A small CTC audio transcriber, trained from scratch: depths [12].
Rows from block 8, named by matrix and row number. Rows with one number belong to one channel. Each number is 500 + 50 x the weight over its row's rms, rounded and kept within 0 to 999. All counts start at 0. Numbers have three digits each. After the name is the row's rms in percent of the matrix's.
# filt: filter width-3 conv, dilation 8 (model.blocks.8.filt.weight, 256x256x3, standardized in use), inputs 86-128, a 3 kernel for each
# gate: gate width-3 conv, dilation 8 (model.blocks.8.gate.weight, 256x256x3, standardized in use), inputs 86-128, a 3 kernel for each
filt.110 098:430448512538462581540466477492450496452532481522476512430466412608407445626546508443503528519582585469481538506570497505582480525519500546517511488429495472458546450502518452462447506542483603568499507507448559587607390534548516526509484513492443473446565564480577522511484530513419477501553518510472537494477469469482479576404443487467465441542464464479480528553472430566529502511532517
filt.111 094:473525515514374469376433441455431505527495532542510477486444479516501546686476471471538553535510437500480523641404451708567537515528433503506477482441441514439531464524484498551570487485486536557473450536542535479475593471466481479453482543530565455424524528486489572522492558528421488540552490474548499520512493492546503539454625507488532590480420575495517494502491576413517366516487478
filt.112 095:509603447480629586553432514462506449540427578506491530529474476450482401636548658552449442464435520539461516492508468452322444489474455429449518507496513507470505538483515511466479544413470524491468578510502535524520544434439495535567510489479459447524494452443511493578498521487492485503464396597426532499423536479588554509523513488519538484514446458456535549511466488550521515415453583
filt.113 092:427412526448455491584467523425537472570542522444415483482484554516509484618513485486417530492484491448505473398440415542552504506474471410523500384480506466574467560561550481484526571482508535546545577452540563500485523603493503519480546467498532505559514554567394502566443478478453462558539553482523514506463476421554461485500495502488483493480576520568529493507453497511508488594566472
filt.114 086:385318407578420468531471403506490486452513513446446564455485494565532493395568519506465526501496436515422492560526500489473566483449503521495465519470469468529484555542464579484600491578500415435565548443520501495533600435495489487475463507548581491551487488496493502542546521489496494489470504528457466455533484469569513495560452552498449585481367527489483506445497507521540578490544559
filt.115 122:452550420516526482457544421529507519475433546447539490626454596524531582575491389540479477517541518436534537452471607525473456478493543511487533527570447558564518551492506561523534506510487561494412458548568552512374583536475521526556516487543577551500508522445536628467569452536373522562426504514510536568467569501539468521523527504606445424468584395604493534540504544441456504474490450
filt.116 086:582566588419372487520469571414568568450517526522535483457422400467550435458559530512546555500541569502490493554472491409547408430469533568463583464559506489516454522441457454546482514548583489443485539467529516446606530394522462430492531567429443563545547468461507492495522507517498513426544516559526470567424502484472501504543598481534597500372530516516470501458504559519406551493451490
filt.117 093:494574496560437514423453452454493467603559475477465458533485499493484419532553599435483474465433596516462506456461460524592491414593564469511479435432473482572547463454475428508495444505554511422435472503497453459512475485457480509526460451505552435484421567566456439514442443423386582462565550607513505486458460551433487438485496481391537523464486505526452499495509539527576503498584509
filt.118 110:472508621502550588455496555520480503650495476397575515507492435593513500461467510448494448514451544477496420509479568436509503437488515527516479502465489505535523499543484505513491515452559465490517527466456476583664466516514483430583510517496475536516404521580486554540471495487602492444517489487503497490499515541534457531566454468507526466506491499510498462451511459447509474523526518
filt.119 074:511416547629443496519539545419452473493504546476475509492445527545480536499423479451464478516601416447503418491510494395500392420537512564506509458491522474486445493552544478529497515496466421484431478505495529414566578497502464477481489472553515552542474490462449455495496523511463442505445423415528565543446496508533546455518557503480416519436508498528489432474549549472376524476507488
filt.120 107:524443493419460474356519572440456521459510577498554476495525495567505434442506483504502521540489503472513498510484467484568567489529429431440486520511521471514445431496488424626512552518505496468477491489434505557478386577532521442509456530513496555491413508531518393459532440484575429458516453516443522579481493485449595463498515575498512463455536475516437470560442500469491536553524490
filt.121 131:456524463590494506541577601536549519553493519490509511494546502453463540469527422619586400497645510459513410511470503483601332492526401473440438476457523526570625552527563524442596504511399468441386472483558498524489536464487470439468470517537455444516486545436430454510480506504407544525499520486543486481527506531492526464433536488467534513477469471544456546503497569530582428504462448
filt.122 093:398519400489487521596471564461587528481576391440526473592478514594542665499533558518507548507489424535577485436500567487437596452478557500505535532485444597416524538487534428430542457498481534478549559458605522457508471423569568527573449528505646455536472523499552509424506585532439569514457500411576518512526441546594457561486493506563465476510498463478522438518490467533487582558454477
filt.123 099:488444474354425480416491476515450468415437538497517491388526526527677464516510494461516480517489393475493511593430474523635452533480516444494543540538518489577516432413446491541526460526465415541588533497492418461455441500477554505555541457505431520480498468489497418462476412541496569514523531416511483562453530457504500472604555490500529494540495538512536483501410480464482551541544518
filt.124 131:386439460535479495462441363496464465403519368427461481531422488251561448497509507494498491532497482489520521469478470368462512548516507444491449525515521527511492519479454412524430495495469568480574413477443513416534522497479498498482463412526562533443380479472434515547506496525386529403366470407461517512467528501549444519569567531483565467468519464574504502461480486586513486499571488
filt.125 081:522542503379516583590533609531508472554538517524501518636475375535492444427453612531505501571544493497487507521584441701455403501482528590454517491449520501422451470497526617512498545565513421496535462457461564569525424431498511466552552449476452455504490488494473449491508552471506433488550511525464458522547595465434519509454495425573484326448466454520517464392470490495483374499410428
filt.126 109:424503477573477568524438416577457516476491540420504437541493467478555454483395553496536534414425549435508471562587408494461579504494539498523526524537507519454494512433516422477463487466453529497436476513474564486466523491616533483494489445460503460555459514481538445570503516568448472431440483521458484490477528444440516511488479539622426526348522442480499519525471440511472521501500485
filt.127 096:543469457583465549491499484486501523515307374441459498489496557517482382502472426456622417460452605504537481342511499490460516579508554441463560458430518457525531488553454503489457437448484459529521455502502422513476472466487450540532443495559603467416461602477466504577469457483471511508461465505532497491510510557533489575514593512381538526499478517548520527383512530498416477483504506
filt.128 096:400405398520424487453613509496533513570511553407511492431551498488444461576477447518560501530527578401448501496558499362433593448549462530496502542412516505589398478451463585495572470486587370494354496386535438479499353458444587509550464532502476486502428502546537440511470496487484562452434489556493498514482501551512482527469453423510403477494624485544484490425549583519423456525488539
filt.129 083:439453566496585484572513447470470575422521483505459496516562527573585459399538378508484518506469518526459562521586525470453579485474510563539533486533474517531537507472503564512487442511513521520536501505548487445527431521533477524498527521525538490413470525609490477584486524539554473505474468514415489441431511560502570482507458534677673638461497659522541462500499498536488528468504442
filt.130 090:509412436445553436470474552505534524486536585551528532393563455473556491512545529606535562601512534448451476433508521542415554562378534478533479474495501605438501482518557519577405509501547609505504494523530510435529480492575507467488483484538478545498530474628446537445533471497548614518466432491468485474482446501536466513626581509595592506492505494541600439498465451465431465492448425
filt.131 084:512524428524408525426435477497429560442420463495567494626440543573439550386523597501469569417527510453435492556527487510624420482590577521520501483434513516472483540486521597425529581500506506555477451470477518551467401546482587527504545564438463418503476570501561457567548476445531516637413565494462530535482524524519572563498458514580524620591500546514482510462484521463547500531515474
filt.132 133:558556573462479521508465507532532494436570507576599550485472404479531501482522537517507525481542500480642453556515425516570546569576464451465505498477390496556514489514524447451548448546560506473555456430501545496520412541471513466485542506457411478456553441515460529615550484494552471596444539519571410448491439477429499500567513474571457584558591595542555543569488563444411532558461585
filt.133 097:504476519461457493443460462536484509524359423527547518509414478417259443461354449492470514443570480555483476571433410486519483511511504496491514431490485485498544469511551472462585423516467454459638499523566515540506435561518559564455453430469480518473479457460473472479504561521505398517441421499490505469498483551460503518546489561363428553519440620475498487479498516545490504548487480
filt.134 076:508607568536496584527488473529486497384614493457523505492539466536588534397489590527511507717514458445481536466518547457529573520511494535442494544531543513544523476435530533471534505515539455507492567501519451468511475530420491480507498436469521523411553531465481466497570497539463452502512492609486487558567508496537521534491419442515511585464423527514485482461530540475427419436521545
filt.135 107:491544549328547428470426530493564584546546515506570520518489430492595560421581408537511476423571502523488489452412592531508489548511519537444547520411526522572534463453536503515496446521488492500475426474467433542541528575607474488456454525405476482572471458560528504565509475457467474487568555417504515490482510472460434464459553448449517671439466535475469470549529497424438614447530472
filt.136 079:519581516426479446476434557475496460459486542519471547521509514563512514435470537510467524456419541480460505526501552662506577448474551480506474629510618459458463495492500473567434464479456503464466518499542470531534470476513528606484573556503574491400518521504436507588508463484511388538462574451490478460575512454501512489433458534557438467472549560519486522459479523486474575482546503
filt.137 131:483504470531506467449503493444560556464612530418483506477439578447489567558520505517497516479430550573490485503509499450548535544487502471606517516499558410534467494498451489515504447517519458446524435484463589457477333532442518529551529502510417526458574487570501541465504465467484503504444504490573494489449465491458494530557454522505484532557489550499466485452521502574490498531470539
filt.138 090:469535459460534588552489535489563521483494435510487495533472479525537460533505473591519422502423468504529439507598570579563585453519515404503489544525481538541417520462420423511507493495503520477542388476500591559514460480502485477508463519499498457477487532527437521465516494475442534510595469457482448534463510460561494546462519437514527488485603449465485507485521504428521513372557542
filt.139 119:549452484613542420528390507501516493495566497501533515603528532461572470606486523438530534455530516476497529581508510369434578480463538469555484494472474445540512535432486393420458487504508531491593486516505542425519521494441528511461417452527514524449487454541536561446533597537435471500426507448485499524439460484539475561458453517374461666489550514497475500423538442550524597554560532
filt.140 126:476495524499500434414525417492557489443463429519511446425451420509426430421469505509581505466456522525483490451535533303409506451553488635516535545493456477529516541530479445540516439460501561603569573498493524564530412519503474540469453456579538564519547435480508506523512534492557554459353469464474450510558500444545526516469505537513540561545506524447489540484506467411486449523602459
filt.141 093:514556514500472508475536539443507433571451503538498485523441511502359570537448472498445457607551549469502482427472388590324457481397478494517425467514497550481493573559552467467455565549576470498545478505472558510344505537466502542465542573462524461568518459483499511501470506509508579492600507486544545560477511444609506456423512457512545432523451517538573560476508567483457493478534536
filt.142 105:378511495533504485524468463545509423453475476474542477503547561580530410464504473578531523603499532522488537536421452394440495494468577497433561553541543542488562448430484476446412491519512445491544546518480463486535463484448523493470451548565533562525469458559551507499529576576425473553518492377537496481499524521510508591455514551453539503435531465476516544510503405473506616548613483
filt.143 086:469485469510529596523486457462447497492461519548450450510497530505456440589575600461384530591439461526512532483505442511455415556544480554545469491451515448475483516559493508487616568483417445535517470534467556476516503503495434509508495527530497434521453539492490468515410485468546541393571432530472488489483542483524566483433457607426358290509368473570453477513554456514618415469501475
filt.144 118:686549501534517570570499553502512500512539557516514521534542479499568518578529498480469472498535462565513547561514510539561489554468491549441499463486592503473479469414478513488495559464462432443416540516478615455438463552422499499569480502426471504469550521534458536504421500498560561482503545514571508511510483461480508478431453437463372440496495468429537501557544497569523447503558537
filt.145 101:427441530479459517496465537488437523572509461473487495470431507512464503435423493503512534534572481455487483430474589641343378526511493490493492515550498503491522494542538567503531580490523391576502536565464549466479615566413451518534540497562521609489462438481449495456515515514478547509514493463544554542485527499531548494444528560572609571447438563461478492541498480456463480548497514
filt.146 092:491520502431492484516429526513521503401612599542498542473518552397545471432495498546506547492518542631502500577637425420475530544472553479518460518415508603501493507433435508453579455496501552425529455453485576391550515460642486440529507434523438457532530530529530466512551476426540605573507540583466488538482459529510520478554498480555404570513471559460496464530537471425442495479490493
filt.147 103:551451463479469420488456459450460542482470451468423509435397399481563455446390412466526533422456534455476538569510538391470522436468524542462468544558515449445476595474568451464489498454479562477475465470418560443684414482477462455522491421485410462427490452507633436479491541596573491552402538497504521480520571489506493420475622445496486515509441572412528524507606491583423525559500505
filt.148 113:596546471445569543505439520446517519647436494408479441555519419560564623524538528421466461532497499540556542505491484549461538462499419382539513496504461528485544534523458520504553531495465447470511523408482533440519529592482527474509541455523513558457475530488475408588445565579532486521514487469478459522412483534536529509439478493517470603522527495375498514445532505467529519431518592
filt.149 097:564544432491367391500541510501521453536504648492540467502484605396450445560410482406455463578467437485556505517441526442476485585440430530496517525598498442461521440464442585425477453513531485541463556455468532465455553458460541514506463434524535518494478538583514495521505547459581528571584465503511507511533470506437524512487432517422493570435503457537459511550493458522482514415430429
filt.150 101:524510410495435474527428565524470457464544473522566567516495492470516572500446520497487424577481471556456507461394525378629494519495432485479513479516463501551502465583404533373555574472495571401540473550554525514445534576419538516486498586540550433537471504505508530562491507491532495510491565563540526532445526419455516426507589547481514585512554517408513523534518566454498470569498439
filt.151 102:556488453413454386361483487442451477496585452503513466479594479549462557500397535492569499659589467558446476466450516557531551504464529535451501527485448489419519458536506485429529522536495498557459502498559425532502475520545531506530450414442500617422531508475449380535541554478468485477551509470497525447536532511443534531467497544525554452541434501460533421460484454441487410611500470
filt.152 087:416551600515513484501618369481479455507469445477473525473502438465470454472501441485474489543558448499533530342503507496551448471457530508494518399462439477554502512494494419533517509501515549470486465511505543496515564540478573526533457517510414472512474580523506504501564481475454488507519506490499552482442435448537510428510459544437451468537533595429527467452455523547493434476510498
filt.153 085:516531527398605537438469458504513484377403462510547473471504482427526479367484585479540535524542544509504482521643524536578499509514575496541534541472450457640399473482495403518493505473458570490479466572568471600476417527537419481554496486450460546503526472528449564512563537574419625437485493547555495504460461531492450473518526496534513381466584461456457541493514443468475451472507524
filt.154 081:482530408566592560508582550478543513440555564537533488403510580495482480395543517642498461598577560559431590428464488540449414556525508435547547475448508520525509510531468459437492533453550516451495530505491630596447478520593489520519475515477456566475475574477464573430485521508499485518542594580468483518565484516497504530476435441548484447543428456525471466443524519483411533473473411
filt.155 096:447396381425482493449469379490509509558583413527521418634580534412513502500368416517561470521531500492495530522559468528449639535525471513442511474492472539520491475584435511492444503506446431526520499534472533518552445665563512495461548521462514458497489532466505469457555463505529477432527456539515469456495502451500451473566556544621451586641451448515450481500463468517564563547567450
filt.156 100:603531510565534476544583500446516522591525488557525465482449455444434587558505487567469508605469418535487555452439575455416598537468508494553526482500470554461459596487490428437481506500454535544468607479525623567522584486467447481512458509467495492543502513554545470512450506474441477510517438481482457485466427448533476502452457514614496507503530554499488482455497437547527586500475452
filt.157 092:513514565496524532497593506550548455607586554482455528557570470638550647465559567529559486435492493518477547505456534395471484333460407595497479664452432479529418530463492604510548533500519503548568521461557411510502525476482477452489495503472565507555457509571516513505476489414474344540472454494419500438498503497499465580466420564502532504529539521489498490455497483465499513425416536
filt.158 130:427494495512464497570495501540450469400464506524527463520549551504523538412510563542575534402491491442525485579396522439518468401532516570461496459484463540542447549548542507360548487518518508480493493489513422521487542593524513513519436502505534481506525482511476496502513460467393460536474530431584492430494516499518551449532549520461565463411487547583482495524501499467511497475495485
filt.159 111:360426535472508497507387495524483476612490560480490532477485457501451422609467446529495470511446562491520525554489488465406516520462554524550517463537541530473510504452516523483443546477513454650546476506464566450473542516605509536513613397534552493561497520494607579570410549504529550489507533551545469516499474491558538514512392493614439531539532488481529467454549482455460518472505522
filt.160 078:437531485447490561544432516479463504474432529480512461537547543483491488490464532458499453514487516534456506581428532667499559607516493475524552567528485491483427455539586564399388495569460494490503441453476392534423518516472454509551527534477459466484556482482472533500480509522597417534496579571500524484555484481466473481417491500434550503500471484519455536492527417487585549493511545
filt.161 098:614496510540498301515530435619466464540478535542549505535567520481458530494487517632520453570460435544507458631556587440465496554485565505507537503520412504444463471471479442480526504532466522440597525516541506490441568466519468621456506447458512460449509506509545529585525507482591492445588448533459507496508491458561483484494492489459393535566515540428530491489534526426503537297456472
gate.110 091:555527400542561522512512508523530518476567526570526533505591598593505526493509449457490487432412515548519559569474554467532459489477501422508490520496522547481509497500497546570522460446532548390540482529455485438487548483507416505476519473449500584458473414502547505520511512594556479494495570520509473455528498480490514476484443523560500541615545552467489500558468452440365489498541461
gate.111 087:537519457552467509535457498517537568448469496436538508446613645490494588381542461492559517481499424477528525506502542442520543502484565523472451512471535447425482502488472515477543514463499415557477506399524511491466471495468455511520433606521482418509508496502499540538542550510496502568502478483523438493549483529549457466538586527465475497395553546536447473560517530456435484514463491
gate.112 079:442497482556425442635450499510479517542489390432488462502513473350463505613440498535495486573525393479483481525466607488400426499490473516490519460529563595463525575534534482528475476523499423459549493494508498519463539589513542479487497487583478588531445500485493392495470522535492501569537509623484461508477503532529500522511519536557443501476436436511408479448467501364442405463474504
gate.113 103:629505500549487546541475449438448454462489520494529528535456491531433527576428539488487499431475435521509473603474585553564466498499478501497490485491391384511551532493461567564560493450453415462483427458494529554426436500484539502475490528518528422449433545478597549543510495497527499481448493488399468408502515465458427494488468478433467452585544550477532534455486519395482497487456497
gate.114 098:516501584608461551459505483463463407369520389533560434433478507389500437524513488494530458525565510524523427465560480458525334602593481453497431483480527538535494446500548486558464438439520494430442525474497568489495556553527490464491527479449493458500524451408564544568449473547511444354411533439445504491535571450517500531391430490556433495499433454518511546475519503563509482623598580
gate.115 115:464544542410432568458541479533523530429439674510580514479523458552488534411505457559570512438567473494501503608473504524522420526562466490501510532496512482560517520516563554490508421487503481418473503524571479466509417536530475522454523500454486477505570523460582504508605510524559569511404448467513396475539543564477470484590495372562489551523502475551521480533589570385448490424472513
gate.116 106:438532405501540503459460507484478461457527508418467399478515483557457442492507412487545459453530469497527436513443553447427397494440450449479537553519510565544516496510520527533519460510472441441526461492425519442530458580462452432475481518510530532482519488453566595571500488543359541478479562442445425437525555524470582416542495459581523616555531501535508472489587526369507457500524490
gate.117 099:480535481519472516549502431482589520471459430398477430499501472541482466559460514488562485532430466486528535454533555454441374474518435480438463538525487514552451568588408514458513499526466508633503446445423513545469482474505566470448462515529522454461488519455471419553471559433497497431433407469492483475486564437580527521460509569474524470421481434465435472435548520527415492579547556
gate.118 078:559443600598492521416458394414506401536574518543545460498531511488668459460463479495485471488469504463430470555475544570584543471558578576581537480483422478525578437532484481572503510513515458481456454510457630489542482449507507523522512533502455513452539531555488520497501469505400576525471508540472527521489493577481485526452494504510513582534470562468530592527500473563621466454545514
gate.119 088:503439453522397566370524507468479529474469477432458466615587525462512573499396480524574572557452570529525490469568469541496483454532533463537544509494501544549479506503505565512548514518564489414417478422510492381601490450544563525524540549520479437538509554486461477531575455496472532530551556543461458529481428502447490505517453480488501508522534531460485465542597558500445442521627480
gate.120 103:533503525574455487534502530499547463451502438480521447477476420370551494508509342472478474504530497525525516441548408484444435563564549434543499476487559551567532638609537492581504481476529531425468476498559611394500512525459516492489512517546510538451521477499457474464452485491544566539503544585365436514477464537607460504526470596576468559445457480538462499553519491600563434500472457
gate.121 112:546522456365575550529488507501550511498562475563505483506461535535452492411542445512559524448604482485472482498456441530547448559489519467441432471486548472506532476556463525464499497496509546491487489506436481444487492491400496517446536522518478485497622480485461394505427499507587562456450538505498468537540494500521492507547536610650554593558486468466461594530480487515479472409481577
gate.122 092:589438459503388520582507491553501535447415391481434424429529422491545535520544397501578486543391396477515517470510586403480426506507504519527506485430528563517492531542499543555537496467486546502419498488500520412464514479519521483479496486389553513489476481499612506506549533558560464495449424412437439448540523582541487571476509509579424452528470492391504420522509515520478443507558492
gate.123 122:588506548507473459476529456476509500502509478496524441521522475513442490621510568399536442475430502432549454515571539618450521428493560446493507458509543458562509502512569515455525463475461415524460531429525420492513419446535515546538461463492484467516485477394489516572476587540487529518540477456426552515461535547568486498454568406419545520463483458414517447457530458517493413538524478
gate.124 117:568538465457457520439399462476469518489434489497446489528632595499451471543521500497466515533447447436505500456531625556448401570489569482513459507508552476464491557488588440516473600457455503485423527486517503508431586489520455492479440449482616546565506444504481533543494472504529453503514509473450468482478485512568481460488467511356415497405412442507494508480496485613452527525555465
gate.125 085:591464524594551536507550540516478510513542481510530496573562501489619514528447565530595502532527499518451525643500513608576330505535496495477466472544476556541495459522606452470449498528525498429589522522520488467556546423545460502497456528513440468489479547452520436500586528522599454479530603504407536399512509485532510527450516454437445495501459553420510525586492551467465471457513508
gate.126 103:426526590439538429397478303444521508516526537484510424586458417483514439413384368508518544513466491571464546537614455376478593468540538509593507547471477577412517470520483406494406379532487593443489485512551382498478434533525559555486493489534527439344500516459526488512512513524534520547408401501450481539486531577458528499497479517545451675526542614527529438445495553469442440494498550
gate.127 075:603502539494547404420522433478473503422413431517538501559505556538683443526448610503499535495422487473528501535541549548478474472484571474486484467497490469510514491519513508515623489514493511397515530526467486464477537541559484502483453462439512611632522505460553453563517526486588487540521454517476512512543498590574531447471476506560540511498520536462529553539490447630436511491495507
gate.128 075:561401609507502528551473484479486474574528439524514520539620422620582567673626618417475535466389395503524510452541528625506463533500492545454524521472533520489417540585543498469529467473507445556522523527500526540411441530479486497525479568456567476426509512418444425576519540501513494532569557468435494529531525518472488524437487424429506430560478401509496478526534555481562490560498467
gate.129 096:472490433444427466468537462550516543559439444410514499598550648575518538447476545446569497394508433509510456532443599436541539449521538527474514587536563492491538528385551534460496512509526538400518449491480415475478382526549481546539491563473535499536487543511543510578522518565573465597439492393505536481547589519421517471578565495556502569511552504517529471519488529414480463539590479
gate.130 096:499556576561380485390502482557475518502471491472512453529527515574497511470491615444543482422399506400490508471522501418616653477505560500520482565520491479466449448435544554551567505534539461455438473478502470504508495500513448545508422526542602514557424604534579613464526516561517564631482463514471476473516510507511607533532532507415481556504475485468458513454465541459658494539540504
gate.131 095:521446535532479538479490523430472504529535418476458428513536515596575531542600498531543449495504437538466488467480570520536472463558497589447534550488545524556458512512495483494482481558504507564488504538454501457552525489442507510533502517474468524483480470472591480523503563462454574563603550502491493490518463469502459490484493502440456489496510474423467528510609476523505428487563425
gate.132 115:458382501483485429497498534447479490531564475409507508437494543544552577494428555461591504457561516559487491477480530505523558464558549539512485476528520410551560543543538579491558475571511461501530586489520501454499466535590537539546483470532426575502454446507484443471540568497591506572583496527477517474460530511477539511451479454418486455464465495464487462502552548485503489401474507
gate.133 111:363474485454447439446458527459475470540420459448534495514526522546531421431444499486561569481466527507649489522619452429524510437560538525509491551488520561531489439434471447480504474495433447517453478480472422465512366463547541558515520536466503400515452518458527486465535508542502615493423474510530483422469489443437464473484547522486499426525496447603526522517510509411490549454477499
gate.134 070:562521386393464448464503515424473522479538385518472538536523530431445446476556499488492548519565513503439435576462484458498512534501482513439476605497469448506471410451576562489595487425529414512504482558495572567544513560516506520518522479461517520473496445501506555427569496561521494521523472548488453514475543522503488482518542505495445463470467437567470498534488466511554545514487557
gate.135 103:441461434588453529552615551497473427545476506426473452516490447519491509561395563462469477474471465466477511503494486584525434459514454475500537509518449494550546410499463505562508442487481587369595407584497520459448426556474485513543493468504544531515532556446556552559544509528512531568544524504478461522589544449507547536482414530534455495577526411494494492602566532416436492563525459
gate.136 081:539435496436423415353471566439469529433521505436479458393520453492550561424487580457521520472507469498534515462459480497534593462557518483482490501538512467599529519532538528461535449456527462316463487491445509518496478606428480519513425483576518585522599424566513475496562565547483529575557503475483511457447505479551484521518419506393441570421427549454504503479563422535463378493550512
gate.137 117:459565518413498518497491487498479513450569544426499542504488534464550591550510541544468551482581454487524523513487518505471515451565466508453466520481502533559451449487505485502508482506573567371449426486471440516523438510529519504422465518514453531571481541463536465529477484512492528471548603621373465492457526566532468471445415385540512476554507499524485441519564467487469413563424502
gate.138 093:407504477550433441582467438541520545484484389497433522486464527609456443368465511531473497554437402436482524460576528375500427536512494473469464544518539574431515551565511463591463568435450505426459510426478438461563545457551476547457418513551701491462457589556524535550507536541544564465497506438511471503514564510470518459533454506516483449432385567496479560549532472442510449429460477
gate.139 122:377406398461360456417473507459453528477508496515479441543605515560544480416426495449504561589578473558402533529524533516500612486541511509516459579563513528506542391520423588506477526565458460417529475513510494488505579580629534512460472482543529564427494539470494469448520539491469507543603467564383533440551538505478518467494450454466437520605394538517434444476420536451500575469539482
gate.140 104:494604403576499424518541553488486473417474472496567471516476598409638446481498511508503466468426571474538419478550567455554539487459549506511484513547535540439516538488540438519464556483529499538415505539488557507538401423577563476523437502534420572503511533441543580453475518474496570570446519451521517500476543553519537571446447495490491440448528432533426492439476451570427538543526559
gate.141 111:584602554487550494462443480532486471555569456415477546557550515555491519531581473389477489398503576438496498533465472462536510488458519456467465528495492428432552534500522547439519484495563457546447491416536583456535527469486530495448487544456501490492479447531521485526556517484440449554516589561488512465528498554499433551381461526442418508555498481555432501423454514480429522497480581
gate.142 095:462463512424415478459423482409496455331446434412420440544514531503541514382477528455542589454539584497541485403543504528505505582554558483484512549538596467495473397459586621515441495567518515492483444518560563525483523461552517537467468510481459478545568482612565492493512493544377470520552535418528516525572553513494456560613534569570473521474495406546440471438516541532518588503544473
gate.143 077:539654589553423582559573539530461464531490343447518487583527448505541414570475458470499503480419513515602476361577558433563368476475505505450523513544482470477454511536530584508547550542482553438484500514486325493511476426374518502518486552530562408401504509500472577589441480494598492493490499432472524470461471529549502539536464507502448516560583481505505559487492465447405468495480536
gate.144 115:575486421454529420452575556438499480491523453523520491457435469489481489432457397453497487428528556523470538513508506562529577526567541540488471505450569425555506489567479518586604440529428553437404453508427579529480539542473538507609532520481542533469514507486535486479521523522455574524498555514438461431579536518581411537508425513412485524499508412492510520414530414539469527477537491
gate.145 120:442557462461507531485488444384480506442491522433484456439585544481625565502459462448497454400440499473506464515569533535474537504523544420562547480505484519429512489510516480611484500552537475399421454555539599485511506515505515550558526517484392497529551591522505553532570555523464565604521441470462514532514557493438542502440555449540545526576561467502467527502515549586577451552505494
gate.146 104:544550509616452559453583512523479503484497541528485423511576619497434507441512551520466470351445574571528453435620589450668597484549520500540488516435501495556524480466467528547578515511461441439411496494438510603515391462529524547473520611508487409473443533489458562545523490478461543470478504502422493470497546528511440518482520472411629471549493474457434524528541536499572496524534572
gate.147 109:429487547562514445542496533496446521459428523424481409565474580672515515530426541455520499418485542520529531489506491408498535412519496485486506498506486415516428534472523592500574475501462460433432488471470356526532443539479480469504474478578561484484460529523484493466543535511508397472498601695424483512485516565560514487514468456421436474426487427518492426531514478475458475583504413
gate.148 115:635524607598467441501564397497532483399500394453560517559510448529525428522494507473503528538482459486475531589538643505503559515512566477486509559605499455545483468533470596502526457506494572486548464488468634477527500452472521511554514502511446493370470548488574555575472527525534512592522419497454483432516480495503586537412471405567387503522488515506490494491549517447459508526446482
gate.149 126:509658579431503480397512537571482525498538510411490479563501524551517448380607563502497437427463404524532470593570548477656537587509562471462510571599513500483557451446540452553527419480460446469502455461442451555517418522466496435437445486484480497385496565506515540559487467463531504548444526430525478464487547559542514529533471442472457560497526565507494427519489531485474531533474565
gate.150 104:526546479553629479551460414474501512554503425512475563502498495530476558463443505597530542493528450566488531579459558487474616519521545472501486489534480471556527514530532586580470490443499517399437457528526484566542468548475520537502434570511540544497474453524520476508529501529577608529492432526458467511530581514552550527420551540469549440473520595500524498487479526374386383499385482
gate.151 084:485574590633538372538449423490515494573541466442516475560553505469533491526418509492524531553452417455539501585621546443430601519502561481460485455523507458496548549446514494492506513450491457479472465473497466540481454436516540490507504503463507507455460538488429516535468502476585539540461438428486516457444478495505480493454448551561546492426543534459514479456567538496459514456514471
gate.152 085:527457488315451438248406498464486517490551507542464449625586474575516566447456498480526494305511485525496457550477439505421492520505510505537485513487513539445526471478541516470545444523539490451479483498525464461557504530500495520519490501604425588553490445501576471426463520560523465559465521522461487500537462531450466505504478516606395591603436515502551544529453538520357486448461464
gate.153 079:493569487466444552418469488452484541503527511509506424491519470549479574533504566501499472419488567558527494538540585533431426509514439506557536459470522529514550513493520581543543503496518501443468478488479404523475481501417494520510447519503550478472522489473506572505558580461464547413507526487436462468465553506478533494415493489426450531593637559481528566515502513388505471496503465
gate.154 109:587513514490443504473644529444493468450413487504479461506500447522526542553599568419524493450457541543485460510525463602542559519553531443445474501464507477549455548571525605401571440433551412470498503456463510498481432517479529449466384426463443504568565514399531438494506485568592519508504436486448444382478497456539529505417370462503451534505484529495386505472491569521552442569545497
gate.155 115:498582459594466523488501486564443515572488426474467490506503524501443574420536505577515478503582547534540531510524576529615588470572605445513465522462483491566502569479504455529551481527463501499439545488500458497494509589506451501505535480501541491448482602475522545471542514514435522579535577578480454388517587474501491547405449502523484421537546520493403484587545545477521538496501612
gate.156 106:532528474415569441436472531429514503578622482463521479576529566545583444594590532457485460472407549502494475490579525777455508445526627467524559519463491454500421423499461598442570481499540438427518432514461510494574484496440520493531573519510453505496563484459525490552435467451545575490562480523446455456537478530499505498488491480543415425487628423462455492487594536428433494407496512
gate.157 105:505529517542632552425504534528519545493481441407484461609497462499566475519518547418467542456475466484495524509469564479563587527472480511520479482513520460469484464520501491477480521533485526556509484573504541513404497558408520492524411484455554654513405556499490551526492492510446558557474450521445476461565472527491580610435417432480460477528479497405420459522435422508602452540496454
gate.158 139:511524450585625538581433515513492449515569467489470512470476481524625448523506482581515529492468472526523507561528525545463518534399582545555512504525543521500505501425478538561565449424504480491484465442417479473533522468505515527566535464523499567489506463434568542555519495486507472507548536558406521460606484502544503602483419466492446473454440484490484507484526415485401499409376532
gate.159 130:521661584454455519547437497498450459519554497540482474436514482491544564568484543460542441437483431507495549521415448567553526470539503448520480519463535518450434558456547493534559502493479585551444496501469502481514446587497471512544468475486508549550543463476508513480523564592539508460561515572479465510450562507549489565548459496534541419582513589512415495545420452524510435440491467
gate.160 074:587474594567500470418561417464481452449503471505458448482450487623623529338544481497505435464527535538490535497565510381499481541495526534462526540573479430579418456514532534506586515517517449458491537557532425469443498543433541482500450468442533530547480529421566463469502457510519561574478428463480447384521523512494493540594461535443578463451526505444482424492538443437462451506550564
gate.161 090:587553601533480461482469531483517493427470444403507420507471510450535662483513600553443443555401416513549491463520440576523683588473494491453471498541548491514482523554520502596583506498578474502478401422535432428510449485502500487497474485455542496468448436541501526472521521507387589444433419553520418486478479485577531534447501485454521558507549464440472492528550556497445417457516549